config = dict(
    arch='resmlp',
    model='image classifier',
    dataset='made-up road signs on poles',
    train_examples=122500,
    image_size=24,
    crop_scale_min=0.8,
    horizontal_flip=False,
    translate=0.12,
    targets=['rim'],
    num_classes=12,
    norm='layernorm',
    norm_position='pre',
    activation='silu',
    mlp_ratio=4,
    parallel_block=False,
    inner_norm=False,
    patch_size=[4, 4],
    conv_stem=True,
    layers=8,
    width=384,
    mixing='mixup',
    loss='cross_entropy',
    init='kaiming_normal',
    residual_init='scaled_by_depth',
    optimizer='soap',
    beta2=0.95,
    lr=0.00099,
    beta1=0.9,
    shampoo_beta=0.95,
    eps=1e-08,
    precondition_frequency=10,
    max_precond_dim=1024,
    one_sided=False,
    adamw_lr_other_params=0.0011,
    grad_clip=1.0,
    steps=14500,
    batch_size=256,
    epochs=30.3,
    lr_schedule='cosine',
    final_lr_fraction=0.1,
    warmup_steps=1450,
    weight_decay=0.2,
    adamw_weight_decay_other_params=0.01,
)
Rows from block 5 of a small image classifier, named by matrix and row number. Rows with one number belong to one neuron. Each number is 128 + 24 x the weight over its row's rms, rounded and kept within 0 to 255. All counts start at 0. Numbers have three digits each.
After each neuron's rows are labels from the 100 images, of 14848, where the neuron reaches its highest value: "top examples" is what is common among them; "peak on" is the class under the peak. Only what is clearly more common there than usual is listed. The data: made-up road signs on poles. In brackets: how many of the 100, against the usual share in percent.
# fc1: MLP up (model.blocks.5.mlp.fc1.weight, 1536x384), inputs 0-76
# fc2: MLP down (model.blocks.5.mlp.fc2.weight, 384x1536, transposed), outputs 0-76

fc1.435:116132136140141132173136137088068162134127153140125134151111127123089150160092120112144133117127131134098131122150128178165136168110153152114152173142159094104142117143142149133143097147146132132104111129180129091153115113127114103
fc2.435:089159090175162102121118114110190112123129144119108111125149118112159122177144086098083142106147144089115095168097078127128105114102094107115158126087102135156145119126133129102158145138104146161171133099094129149102181162134157127
top examples: red rim (32 vs 8.4); black rim (27 vs 8.3)
peak on: face (48 vs 23.2)

fc1.358:133107144115124096142126123091123176134146159121136119143162134163120098117139118099121156103113119116092151139134114090117147102135102149125134161111166176132155124125096116112124145173138154097155157124136119152087155145148122134
fc2.358:144118126139170165134170110137109134144116091141140118126113085103109155124127129149152115142149121154159142139101184121110119152100114120117100094118067107102117128076151147135117073126096134116098158115124162141143116100108126116
top examples: orange face (35 vs 8.3)
peak on: face (48 vs 23.2)

fc1.733:133153090116112117144107103158072158113099107148151109144148083116141116111149181147138094175090143111121102104099129137116155136110096146105128118131137131100116127133122110135149135108128142138155106102133181093122122137106163126
fc2.733:110120133129179116139134120152090127103118148158117145130107125110123120142112104147172152165107128100092126097156114153160130115107111124170112103130142122143113136140123169149112087094093107146123099172065145136146118112141144092
top examples: green rim (33 vs 8.8); teal rim (31 vs 8.2); teal face (27 vs 8.2)
peak on: face (50 vs 23.2)

fc1.521:139108143159149113139106130113145148072106142102116092087175089163094124107135121148160107125098117118142126109142101127123154125124120153128139116084097129165142131139108108103137143126171118124093153163087138164143150108134137157
fc2.521:125123129121121125106141124138116126155118135187148101145087143100120064095134147139105099130172161127132160138128143132132116113143149098142146140122126110046142115119083143118135093114131098134154152126148124090151137092139110064
top examples: red face (35 vs 8.6); teal rim (26 vs 8.2); purple rim (25 vs 8.4)
peak on: face (49 vs 23.2)

fc1.107:115135151114146133126088118180127102086113078147097135127159133140100110140140121078150151154110125090135139103070105117094137172131123158087153174108177144124135147107114105132111132075132144153135107145127109115124142139156153106
fc2.107:135152119129141112166166106116141147152141116135138135160079109088148156156152125144149181127175101124116132119125141143133078106088162129128091167126097135128105122125140155113116144099156120128146197136095119156130120138126114147
top examples: pink rim (72 vs 8.6)
peak on: face (63 vs 23.2)

fc1.538:139129168092134148104140143108133124114077130123125097113128110161139133186089114133148113154098096104150130116135150133148104104133096103090131185131118118115121137121129148191148122137128119125120135141121112114121151122185127144
fc2.538:175111150147117131103141140145110103169136132187122102120118139108132093130141070151073120090129129144101188117120113091160133127115142127102130118100103157065169135111148184118132154103101151120158116138119136146080153116118157091
top examples: black rim (74 vs 8.3)
peak on: face (52 vs 23.2)

fc1.244:099148150106137119091104089162155106107122119124127109114093134140162122129148086058152067111149140067163133100124161112163139100136130153140176164199138112144157134135142106119191096133114112141146075125156141125122145125110135109
fc2.244:108120144150123096136117132147128100145163141132142144143137124162148140155126120138126140142102114138085105138136091137100118175078171082126135150124106109095168144112119128138109161144131159146132177111147154121168088137124157139
top examples: green face (34 vs 7.8)
peak on: face (50 vs 23.2)

fc1.482:162116147139101134104104102123142128092093110128115102100079127152122096147072097145096099164078141132112088118128167178157110153160128127186165188134136163172112173129130101132115076127143111112158138105154113150141125134165100114
fc2.482:123081157113135167112126141115143126097163129126163098146153109066157128122119114135162100122159120126152102114110135122057137152107175147094089089119144103098120126132102200134112121140123144141109133127118154140080129138140112106
top examples: grey rim (54 vs 8.3); white rim (30 vs 8.1); pink face (27 vs 8.2)
peak on: face (48 vs 23.2)

fc1.44:127116132126119165172128165120166137147119115108147101099078152140117151146161084124171125129126137135131097153064145164188117118130193098114115137123142107139124094120150137142107119104110119175106127137125120117105123149107073144
fc2.44:107121112147096117130129138142101124156101145111111133161126115130145211131147127180103118122099097105127132085177117126125121116145152093122157158118119147146128153150163100146152126137151164095132168130127143134170149121118143156
top examples: pink rim (81 vs 8.6); teal face (29 vs 8.2)
peak on: face (48 vs 23.2)

fc1.163:087102121122180128137131130141131102139157138147147146140080116095128121143148167145109118117096104158113167165129131140135119117122144182090086117134107095125136131112119104121131135146119153121113131129108150158133113171164134108
fc2.163:159112132111138141134132112142098133115102123166111107156100112087098110124135126130111113160198115137145160117138132121123151111088099155086084109060143175065121141093152139162151181114143134152153116129170101097133100070111124146
top examples: yellow rim (91 vs 8.4)
peak on: face (49 vs 23.2)

fc1.672:145114139125096128114151122173115097132075141117146114113114123076168132086119092153161159127123121126112137136156147117169075130119099150130124189120143157141117140146104179114109147103123160159129117156138155132148117137117136178
fc2.672:124084140120122125156135137098135128165144164134135114139117121173091123144111142110130154104127086132113172124125099140136102119095107128140140096155091112109140129157128077153165126133142132157103119099107154134158159182127171160
top examples: purple rim (41 vs 8.4)
peak on: face (65 vs 23.2)

fc1.427:073139104119164115129122125110196152133109182074124070114162112150148087159097080139110117095079118167103138135122152167114114141160138115154130157137118089142103123169133137119128133136107118141105133165108143109123109138150102149
fc2.427:134150176120063145104138151132112155121111090153164171171136093148069130101166154073151154099178110089140141122155101122130094140131167147095129073100124170089122148114130173140109122170125105087177149108125163123119111129130127135
top examples: brown rim (74 vs 8.4)
peak on: face (51 vs 23.2)

fc1.269:142165111125080137188147121100158117113157120116109155137105172134120105148100137119107105154145141112107081092133114124133137126130108173104137144135128142094164083092133124098094085149125175136093108110101099145138124133134173109
fc2.269:146097124110168125101122106149093149168108126114145099151116142124146171112112121099138144104109118147187172150123172134114145122184103123131103134125146150131124136108098119160126162120163138082079130137168140118118107123141102107
top examples: grey rim (89 vs 8.3)
peak on: face (59 vs 23.2)

fc1.80:096134093122154181189124105094150140096131097140106164145116155114096130149130123107107121109084139099149116112102184112155132152138132112081117119127130126111149108127126137152146095111148127115147088131133123130135105129154095134
fc2.80:105174119158119074126136139171112134125139117093101137162115139177113135133119128157118142100134120116116152108094125150104134192106157147170181169156120160112139137119117087158148117157067166155120073132129133141128092132114113116
top examples: black rim (28 vs 8.3)
peak on: face (55 vs 23.2)

fc1.231:139110130119165089107114155118101087141103127098125123071148111120120147166136126087124115121186099159117114125183188120108133124154144163127144165114133095102170142096089117153130103102139128125170102144117106119127168122138087126
fc2.231:163096143137126137118127119111142134152166125145148142111101124113114102077093095153111117088083178121140124119071121149102156168117116070094084107135150181107116169142132150120152125122130116110114173062101166107111116156109171118
top examples: white rim (77 vs 8.1); brown face (25 vs 8.5)
peak on: face (55 vs 23.2)

fc1.218:093104098110088149129155101120143147151151145132105104157116108154105136129092090123138112133148145152153124132137106146118100114146145157161150131146144110144123141111121134173138103125144153161134178100113171141163148127115139181
fc2.218:129151130130133068135118124184105104129132124127169103124130105123097150118166134144087127154106142088070093135139130106120167168146138106142107119139149137074096115156139142136123106065108124126128088193142105105158112150104131121
top examples: orange rim (66 vs 7.9); yellow face (40 vs 8.3); red rim (29 vs 8.4)
peak on: face (58 vs 23.2)

fc1.30:101141101126078107133131154110132124121101122140127170113143128137109104066121124129140097147106152105133144121121149097118109120142142156182156116089136156142126160139117092166137155123091115125157092190163136180161137085158131155
fc2.30:159126139122159133098113113105116141100148132106120106141141102097115121144123102143148137163139149139150132149101125134124119132073128099090104134147159113111117123084157156117131124115132127129108142098073084117094123129158134127
top examples: triangle sign (44 vs 20.1); grey rim (42 vs 8.3)
peak on: face (53 vs 23.2)

fc1.627:153077154113143115137121155094131089143064152078110120122143094141099113148148185172147113167150113103119129101118141122125149140129102140137137168099098147158113129128109154141153105100135127164113174138130158145118109077125161203
fc2.627:123129145107104170105156159109097101140148128156133109140110135105124107125134141108131113165126153109111086106155155144128152073127125126130138078114145178069145153141152118098137129121101128161127114119146112075113113123113107099
top examples: purple rim (29 vs 8.4)
peak on: face (57 vs 23.2)

fc1.452:120120140103129134142121124144124169087070175127135138114107118119139103165154113148192114158121084138136117127114171112114122172131109153131156134115110133078122118160120123167149088119109106126172147137141135140178137142175192124
fc2.452:127126110099136118174071143156117123108125135145109158146140075132140125088126119147140138118163127144137106134151105151143146111138113097123110156194104113132157088141129145099111143160133130163157055147093113117139146153102117154
top examples: brown rim (40 vs 8.4)
peak on: face (55 vs 23.2)

fc1.736:096098131160117118097147101137141136110114161147152132151107140150113118105159161157123152130151173140124152135108151112123080123140111081103067150113152120099108137093099165175116107124118121134146098112131105141116155112117150114
fc2.736:100155142146091121120148128125150118145150119139077137114163096105131170105150119147106122134126142136145073116148081135135120148131124148142129152149162100139113109150134102124136162134132101092154109130129099109124137161104133141
top examples: green rim (95 vs 8.8)
peak on: face (55 vs 23.2)

fc1.614:153119126150131124118112121057131106122078143125113086101144129173129113163157145140173144120133088098146099130162120130121108128113085146135156144139132140105139151122147118206125107101155091132124138150139143148152218106086148166
fc2.614:118098118135084164143130118166106095122114163127138109106133109095085124121113144123101102137151099120133119121169143096150112132136146121131125096137107142104196122159171144107139133110123119153131102141115135102144147087125118098
top examples: purple rim (39 vs 8.4); grey rim (25 vs 8.3)
peak on: face (48 vs 23.2)

fc1.414:100129138089166095101131173108090127165161100144181107115177118140099108150177169132148168113148100109134088155135164130133146133139121129138140118071096135072125105139100155101097135130108108127152117188177176141126143091122129192
fc2.414:123161110098145152102145165117128098114137102091105166123154162145131159134086083149107138120087125144111124117127112130126137142118122099139147119144135151123141125145079101126103182153136144121142125093107110133147065143118152100
top examples: blue rim (48 vs 8.2); teal face (25 vs 8.2)
peak on: face (47 vs 23.2)

fc1.444:147155109097136173170151127113147107154095131150129100068170125167123106125132130158128144103153147118088105112101145157139140129133145118070145142150132122078102180128114156124166111116126101163164159131117114150132140099138133151
fc2.444:144095100099140086072134128082096106159114147105133170164155138113140140158170138142135083131090136149129097102156147144120127123136126065152153105116113112134156106155162074134140145113169122144107128112177113145111112114145126126
top examples: yellow rim (55 vs 8.4)
peak on: face (73 vs 23.2)

fc1.379:118124120144109116133147156130130084157124122137126123121131091099116118124170180138145119180143111123162101113071138148141113134081119105106133116113132132099120096126096112121135126114128144138153170174159132106120093121090148122
fc2.379:109126107079175164133155136133100148103116110153147158090100152125104132137099131161134141130105150148156137094109109134150188124136133165136149130120144136108116092127131136095090123151103089128119101111110096114135149088158129123
top examples: blue rim (99 vs 8.2); pink face (27 vs 8.2); brown face (25 vs 8.5)
peak on: face (61 vs 23.2)

fc1.205:107125115098143112133143125168122161148093101129155111151128117090112090098097097137113108160118112112109121137104121116124134136136111147074136161134093108148135099126121156141162149093134122127149071157082138077106138122144160197
fc2.205:128073146126185089180130099168108109128121144143160112112057049118118159106110168097139171157112152094108148112157090182101152113150129071117128137115166153108117172124163143132120120111091098131082133143100122123119160137138172102
top examples: grey rim (51 vs 8.3); black face (26 vs 8.7)
peak on: face (49 vs 23.2)

fc1.210:142143109139170125160129099125136096137155114114140129127153118115139109137135132134110135141089137138139107161130145107090112136136152135104094110118111133125142158142128095107188124117131128118104095102150123131152076174142131142
fc2.210:144116144127091098126114121147155154111096136145132160136129121138131137137129111125153133137136142134077100156118112133106101156131141130096159156130111117095125081158158117159136148115134169130113098123111159105162160114069119162
top examples: grey rim (40 vs 8.3); brown rim (26 vs 8.4)
peak on: face (51 vs 23.2)

fc1.329:104186151125128136131158173126116152133114133099157077151148104110137126140120104128137132143124120133099143145108141161078126098140122181152121152165101072136128156096165125133164140116111128102185119158151066124132113137131131105
fc2.329:141075109123110139119141128133121108097145119105137210085098106125188168106111162123122162119115101120102141110123116168158129143117129080115111102136156133162137133161164144172117173121130153168114103135126149181110153171152152119
top examples: white rim (34 vs 8.1); teal face (31 vs 8.2)
peak on: face (52 vs 23.2)

fc1.640:122174101151091131100088106123139087117163155168128151167096135086094092129174080154123121144115140114088141141143144143101157146125170100149147120118143121141130100106128150117172126118126132119175141119143141135132124151101183110
fc2.640:131135130105107151116128157117107136086084131143113101171155105126137146102168128120167116148123132125129134103061119125155098150137141131105109134164093106156084123151133128112110156145145134132093085170104119155137180144110156135
top examples: yellow rim (38 vs 8.4); orange rim (32 vs 7.9)
peak on: face (47 vs 23.2)

fc1.422:085105096163113138151145156116127104134120144113148142114126139143152132154126080079135133108120170148162108124119111118132140172109094165139133115106119109122151093128118140116180144130120159125094188129147097102148119165172110115
fc2.422:154162121140134103102092109096138176148200083145128141209133130144161123133144129179156145087147146088145163107108135124087082090126113100100126104135123115134118117131124147122111133105124124128123105127133134136147064155091156088
top examples: orange rim (56 vs 7.9); red rim (32 vs 8.4); grey face (25 vs 8.2)
peak on: face (63 vs 23.2)

fc1.77:095114116082109122111182138145139139140141161111088123119160124147133113135163141147128128136135125107144150140122138106124123164100126098091125137125102121128105133151119170123099100127188082129093104099142131157125113096130121116
fc2.77:139110156139119114107134147146121095128143143170135165104067112152110159115131094138134169142121142123117144082100132122128154139131149144122148153112116167081144141118104130087144120142107107080148145105092142143118120090122132125
top examples: green rim (28 vs 8.8); grey rim (26 vs 8.3); purple rim (25 vs 8.4)
peak on: face (47 vs 23.2)

fc1.303:148125136125096160142128132124110163131140096095070098145131129142138125071131088117108128173154168118092132101135157153131134167124112127147146137131134146145113133119131147093157144115114082159165130120123141103123119091129098133
fc2.303:141145116122105134156108126107156139160135147127104124155155168171129131138121118117137109102153112114122102143106110137141112164120129104085119130167153111142114097132150126125141110130161155121130146130099140161124147111134157103
top examples: black rim (30 vs 8.3); teal face (28 vs 8.2)
peak on: face (47 vs 23.2)

fc1.5:111118099123116101156144166137112099113117163087116142097124126117145140137095130114169109081161119146107151113164153102154112123157121130149128145103081149120131102109116124187128115124082127113120097142089144082144124128169099125
fc2.5:159136137155116101135063115085167148153136115093114171106117137127119135115112088131101112108116170095155110120098102135119090170117105079074090136171138146151129118146127151132162136128120159140147116110107177131148117188089183133
top examples: black rim (76 vs 8.3); blue face (25 vs 8.4)
peak on: face (70 vs 23.2)

fc1.442:191097145130145131110171120152162104137087129103094148121127134130153146117100086156118105130132123118104116114135161110109103131110104138151139125146093173144082131106094142089185103097126108108121064107141142116168123125146130158
fc2.442:086117089108128179137099158064130169072123112133091121161143135124136149145108157117163139143121169121183132133142134110113145179167181128126138126112113111115145135146127089108130144126168135113119171156124124110096113107105124133
top examples: grey rim (54 vs 8.3); blue face (32 vs 8.4); brown rim (27 vs 8.4)
peak on: face (53 vs 23.2)

fc1.409:121104123106120120103165127152100135147087148109140114117123150175146095116127087163153112122152103119113126121181098174141113143163078145104167159156109138128105099148124148169114112108101111162103140141143161116152117120108128157
fc2.409:104109132129111161142105127089145088124149094123118097131109145123120147143104169099152136174123145123162139118147121171113134130145123145116148095075192164099144162116136117043129118122152087122095165110123102115141111128180137159
top examples: purple rim (97 vs 8.4)
peak on: face (69 vs 23.2)

fc1.747:117136121133126118126133116056118085148156136047128163132099106109125125144168143086122134112122131128106097152121100195138114144138142146121120144120100105148157152116137152107106147096094152149101154117140086082131172112106134118
fc2.747:147119083129164119119160109154147124146080153129125100101125145133142127127095150159107168133108139117107179102155138159118148096140146146122124102133126176083080123132128114127152124089132130123138110089116113151146108134089114116
top examples: orange rim (89 vs 7.9)
peak on: face (61 vs 23.2)

fc1.732:100156073088138166138101118107102105142110153091145144150183132123084106133141086139144150158081134131130133100136104143126135145175110127134133144135144133134104147127129147139138152145145112105152098101159132144107132124147126086
fc2.732:172108169178100085124114108095121159126123097184141130115093131113169084113104158141165097176133119150136176146095153115161128103142110147146135105151086126111130122119161091106100131073091104141141145133124131150155092133141116117
top examples: red face (28 vs 8.6)
peak on: face (58 vs 23.2)

fc1.716:099136129107167127174128177140116128120084122091111126105086054123159122116157108133115078137144128120122139124141155096110077119131139143123124146104114117153119122144127130184159082140111128133113159116096135164118090121159158097
fc2.716:142087108144126124105124138115136144101136113144104133174152148108153154119168137092144112112137119103176104122112107147098181096119113165057110160170115119091101095101137081112111137149130116122155051127131116094176118130126094132
top examples: yellow rim (87 vs 8.4); purple face (27 vs 8.3)
peak on: face (49 vs 23.2)

fc1.464:153100109142160113133113154120145093145155131140115141164188107155171096134153146119119151129097129129096117104107111111133136120109103192127141144126138121122122133140106135122146121111122118163148103120104129105126129150168138134
fc2.464:120112153125149190139164125095104134115112111124129084131115143106119154137127187117183122113146098123150144132112195157133110141155170134100119121119113152144071138106159123113144103100167106119112175110134132136081125122111102098
top examples: brown rim (61 vs 8.4)
peak on: face (56 vs 23.2)

fc1.621:118181110105115158184097116124131130139101135122143100146106119122136097166126092134106089108172111138195149129155152190135155077156145140060143131132089081143156113113135137124143128153135174150190094126154136104122165165156094113
fc2.621:107137128125119128141099113127114114115111129082116162141098177117148128110084151116105130121098145114144144134095116135138152148143101165133174156157150115141157129115101105133127144123133084146099138075134115116147118139115091079
top examples: orange rim (35 vs 7.9); purple rim (26 vs 8.4)
peak on: face (53 vs 23.2)

fc1.365:134110136075155107134116126110129163097077141147146095119133104115135117136133109099140128113144102128110109156129148125126129097131127125158171140127099019140103124159108123120101124103144130139127116154179138141119148124152085146
fc2.365:147133160151128091123122123166093114068157147115121134096145105132153156102101139150102134098132132120147117144160134120114154149093152099133159129119120135128158101127096173131107105092163121157102109116160068112142089152124172159
top examples: teal rim (56 vs 8.2); blue face (37 vs 8.4); purple rim (28 vs 8.4)
peak on: face (54 vs 23.2)

fc1.600:123133150150156121135162116119158107228127137155139124112117141105117125095098095158100116127133102106119055105157121103141103122118120139113137116142138120124111149087188123122136106117131138160153152120098179094134119146147154154
fc2.600:107146118105139131138094080098122104101150110119126144121164131125089115148154151129130134187100127150108145139153141149123177107114145127112131122084110129147114121139072155098121169119184141145127123075126123140079061122098132080
top examples: blue rim (71 vs 8.2); white face (26 vs 8.3)
peak on: face (47 vs 23.2)

fc1.560:177129127111136111113111122161137116110126106161176098145155121145079110142128144142115136167167118115136106116114111162100149142096122128089118133112180074149112111124133123135128141134123145125113077106069159104125126155152158136
fc2.560:082113152139188114169139119176132132076096091150136115144058135135157149075129136141125138105123117120148195170112139170138145135098152130100143112112169150121102127107109111080095123098126090128116142110146076093110111110119124074
top examples: brown rim (52 vs 8.4)
peak on: face (54 vs 23.2)

fc1.492:134150139134106131171127163138138126125130141100061118066138061111091117138139069093084074124157120096118152079138118122133101121179102112130112086095098111139106160144122130144144140116144108108123138081115140163114113146200126189
fc2.492:166111132139130110103140104125130142160139156132115147132108134118102082074157117157158152124095129183139139107113180083139144121127137133099145145183131163139142143091151113107131087140128135140120134186102158127113099134139124109
top examples: teal rim (32 vs 8.2); black rim (26 vs 8.3)
peak on: face (47 vs 23.2)

fc1.598:138143138122117122151111153167107111179091122114139133135151150146114109149150082119198121141146158135118143101073141167140141127143172127136150125159098150100124098144119160140118135144155157109163176104153149135121129118110117130
fc2.598:080158125162120149095143108149112107154145131109126090145137091097112173162127120123067094139098131152091135087150146111114090117120152133161119149151141121165126128116142114124109122145137144100177122110119168086151123128120180153
top examples: pink rim (43 vs 8.6)
peak on: face (48 vs 23.2)

fc1.481:112124154129126155111119109106139094169139119134093127091158152154121122135142087078107121175144141155118120144099143157132113136118132110102137170158100139096128129111152131138101110141113140133133134081128161124113113091077121133
fc2.481:086127123161108118161136122106145113119135174095137159121130154153146155147130078126134101151130121133124138099141141103142131096145148118103152120132183109148140131114132126121153144110154129073127184153146117128130099123137153171
top examples: black face (43 vs 8.7); orange rim (41 vs 7.9)
peak on: face (55 vs 23.2)

fc1.134:096080110155130086118144117112155145127166156110122145134116181128108056134165102117127145140111129118124116121134153126141130132143120152089098146141063130125148106102122131125159109134149108115125126117120129150164151128101156136
fc2.134:162150155147110158120142077125089080157104093124137102135149116120103149127125143155099103139131160115167137097144100129130109138114092123117130103125155149121076179154106125104117120117106111110133147134133139135115117139113137089
top examples: green rim (81 vs 8.8)
peak on: face (53 vs 23.2)

fc1.75:122154124137162151155117103129127126088125172106139132140134124173133108106117128120139118115127142138111115158148169116112131112119076133117133180146119080159113166150113095115125123137093117122143149113121114110145121128155123143
fc2.75:112108133109129113092089160135141164175121111160108138146144157100124106125153118143147156137129145074148142087124145130143127107120139140136123128154134140106135123135116145082114071149159127161115146159125105117123166133088126120
top examples: brown rim (72 vs 8.4)
peak on: face (68 vs 23.2)

fc1.42:132120130105149129160082158107132124094147155145094123102140131100121175085193113147151160104142112109119167113153134127166155098104117116122134164168210116165109140115104104109160100082147177124106144085179116091077138118115154161
fc2.42:144127170139081116104156109161149136180163092120168120179153108139138138185084135136130119146141134132132125118134097086072105124110122103142106082131111126084131065132141099128121185175139146083168098127078147140119118102136113095
top examples: yellow rim (30 vs 8.4)
peak on: face (66 vs 23.2)

fc1.356:111103129146150133115111099107128109142108157134090138137092097163107135186127144117143146110141133146152099147142116082123163162150131129107120110135108163117077142146104135123110101157143154131127109116120129135145094107116130132
fc2.356:121121125128088083145119141115132151131136105126122125104151155115143101121113076148153100124109150117083118124117080195123154126133111115151172168117149158138153120171131138160126140148122168150115169139109111123072124179152093141
top examples: white rim (53 vs 8.1)
peak on: face (68 vs 23.2)

fc1.579:161119115111127176143142141098106149170148096102098133077129120168103095108137127152114137147124178092136131125144143153128108114130107097137158160133156095146104112116121120088106159148164135112107176131152162110110094101105118123
fc2.579:151112113103122101127133119111134106131145147106087173129140098175146137106128131129143117122138131145111071122132129163114135125157128095079131140179115124110115104173135104191142120115122152104120109128129183193137134118104178160
top examples: triangle sign (43 vs 20.1)
peak on: face (58 vs 23.2)

fc1.132:122174091088115165129156143124134103119092147122128089120122118110143127202155130107091140079156133169106134114155176149101111077107121081114159138114119145162143123140146132120130122135127120112149159149147146143125154148108108116
fc2.132:158132114176074133130110143076114177174130122113096148157136166172145132152157125092123129095102118089124144155123108187127116103166116124082168125161149088148186108162157113132121141174138125121117120129112132137170129098154127152
top examples: red rim (38 vs 8.4); yellow face (36 vs 8.3)
peak on: face (53 vs 23.2)

fc1.688:147110158122116112172120131136115112182130130152148150121154106121097138071118155127128120120114114126117079128140117111141123148098088134115133102105135113132155112140065184126110111123127074153106120138148106139105155081135135143
fc2.688:117120092121155130087151143172120157160091127154126091098130126105167144161158132122078131125087122096115171165172104138089117091121141147091142114103138094120159106122100112128133103142122105159139130102171071070143117159138150131
top examples: yellow rim (75 vs 8.4)
peak on: face (70 vs 23.2)

fc1.129:118115119116096171155144115073128144122113147139145122133122130177139135118168128114170149144178107131134144124189134134133130136161144150128161155153170076150152122137134085114127116153071168108098151119121157092137130114112150120
fc2.129:159147147125128101138149162168108123138123094118108109145121108095159112145126150110099113150123143090103135111090127130131104102131136093105082088142092164102150088118158169130118111090145093151183108091165188147122159123110088079
top examples: orange rim (90 vs 7.9); brown face (40 vs 8.5)
peak on: face (74 vs 23.2)

fc1.646:129114104091122137133113141081132114094077141142099144131146120131139143145171108181141110107135131111099141105070130167128169155148125119093149145103111158097140157176120187169113131133142130127142117128127081155165113129148170117
fc2.646:137138139135172109122165128105090106145137136137115127111098155154128123161121152129197156132102115173122110075087185124142141098111097145158146112128117133099139133116156105106141135111156133117133142081164111129103115106123110131
top examples: red face (33 vs 8.6)
peak on: face (66 vs 23.2)

fc1.607:149166134122091130111105138155131127177118119100128129126108125141154130167164123135176112126158143130068089137128137137110164111150076113124143127162157076137143147171136114186127122124092156148147129163131174111163120128128158118
fc2.607:139113078121117133166115110134148135074131139140135123142153133135135145082146147075107096094101134110117167148152063121169130156124089143161087138147116097133138113134126140145141129134149109098119138065119142123134104108110133117
top examples: blue rim (52 vs 8.2); brown face (28 vs 8.5)
peak on: face (74 vs 23.2)